Weights of a small sound classifier.
Training: 5100 steps, batches of 512.
Rows from block 8 of a small sound classifier, named by matrix and row number. Each number is 500 + 25 x the weight over its row's rms, rounded and kept within 0 to 999. All counts start at 0. Numbers have three digits each.
After each channel's rows are labels from the 100 clips, of 14848, where the channel reaches its highest value: "loudest" is the band of the loudest frequency at the time of the peak. Only what is clearly more common there than usual is listed. The data: chords played on synthesised instruments.
# conv: width-3 conv, dilation 2 (model.blocks.8.conv.weight, 320x320x3, each kernel summed), inputs 80-159

conv.171:525511497516538486507503514500507511532533495504521496478502459476532490507475536545492523474507481497474510508505509464490476509489479484497542454484492482483463477481478508520522485489508502554510483514516561532492450510479478520482492476
loudest: 500 to 1000 Hz

conv.245:505509511492504490523471506519485479448529513489510475480535501515500512504507530541501478485507461484507506524546524507500488530461512490494526475553509512555504514490483511488455532501490481510474439495490547467501473514496465490458487489
loudest: 500 to 1000 Hz

conv.276:492509499509541508536481494473505519498504503515512472505550528515488498449500517440504469460498507501496485461502474499528475519520460522504492516517451517492471426513512452472507507496497500518490459519476476482489469514474514504526512462
loudest: 250 to 500 Hz

conv.269:500551497461473521474511513474477485501471468486460497518501506489492514492510498499529485507477489496506473459465500482478486510472502459449508507502466523489499495520532506513504515513503505502486513467453552501512579498481472501508531476
loudest: 500 to 1000 Hz

conv.48:482459501490523506509511468504433510491497531522496501480480498494448484528507429532504511498487501490504519497500515496523510506498509503526501504475498497479508480538511512482481518496447498555526513502528457510480461506482499505527500506
loudest: 4000 to 8000 Hz

conv.201:498493453500472491503545500500510459515462481529473473487495489478511471485502516514515475507527526522522527487539502493527498536496523537511500510509517469498521480495483485445479485457486473512474488493535485478519500522542475511485537452
loudest: 250 to 500 Hz

conv.296:477465518513487510495515454482471480463531489487448509458509524504559522491505568492486520494487482469521537476503512502497481509439520501498488523499531531492500500499515519528520540530564517448491510431478450494511521486511492478497588496
loudest: 250 to 500 Hz

conv.249:543501498489548539530488528489498525524500510504529528496540487489502468484489512520450540510474473513431509525500516489490484500543470518519474495529493497489510472516509507511453501484515488512479526510492506467498451475467501549489475480
loudest: 500 to 1000 Hz

conv.27:490463498485487457505483486480481468506492491529465479470492517496460482508475474483455529511532539466492511481475499480490473481532497481490502485508504449477475490497484519541530496466498479508493537513528426495527462480499492511498490477
loudest: 4000 to 8000 Hz

conv.287:523548494487502497493521551485527511455505494521517491524512494484461539480509461463487514538504458513495514479519533475491478499454530503491506515506486541472479531456517518536478524483500509486508486488519509478513540505517492527500498498
loudest: 500 to 1000 Hz

conv.120:577467502520516497498524505493483444474490478480524468473511487494507495510507524525488470508489469525476492519520536478501505485468512490500501496495494504483516484507461505519478512462533532541484522479544456503504475484496482484485547496
loudest: 500 to 1000 Hz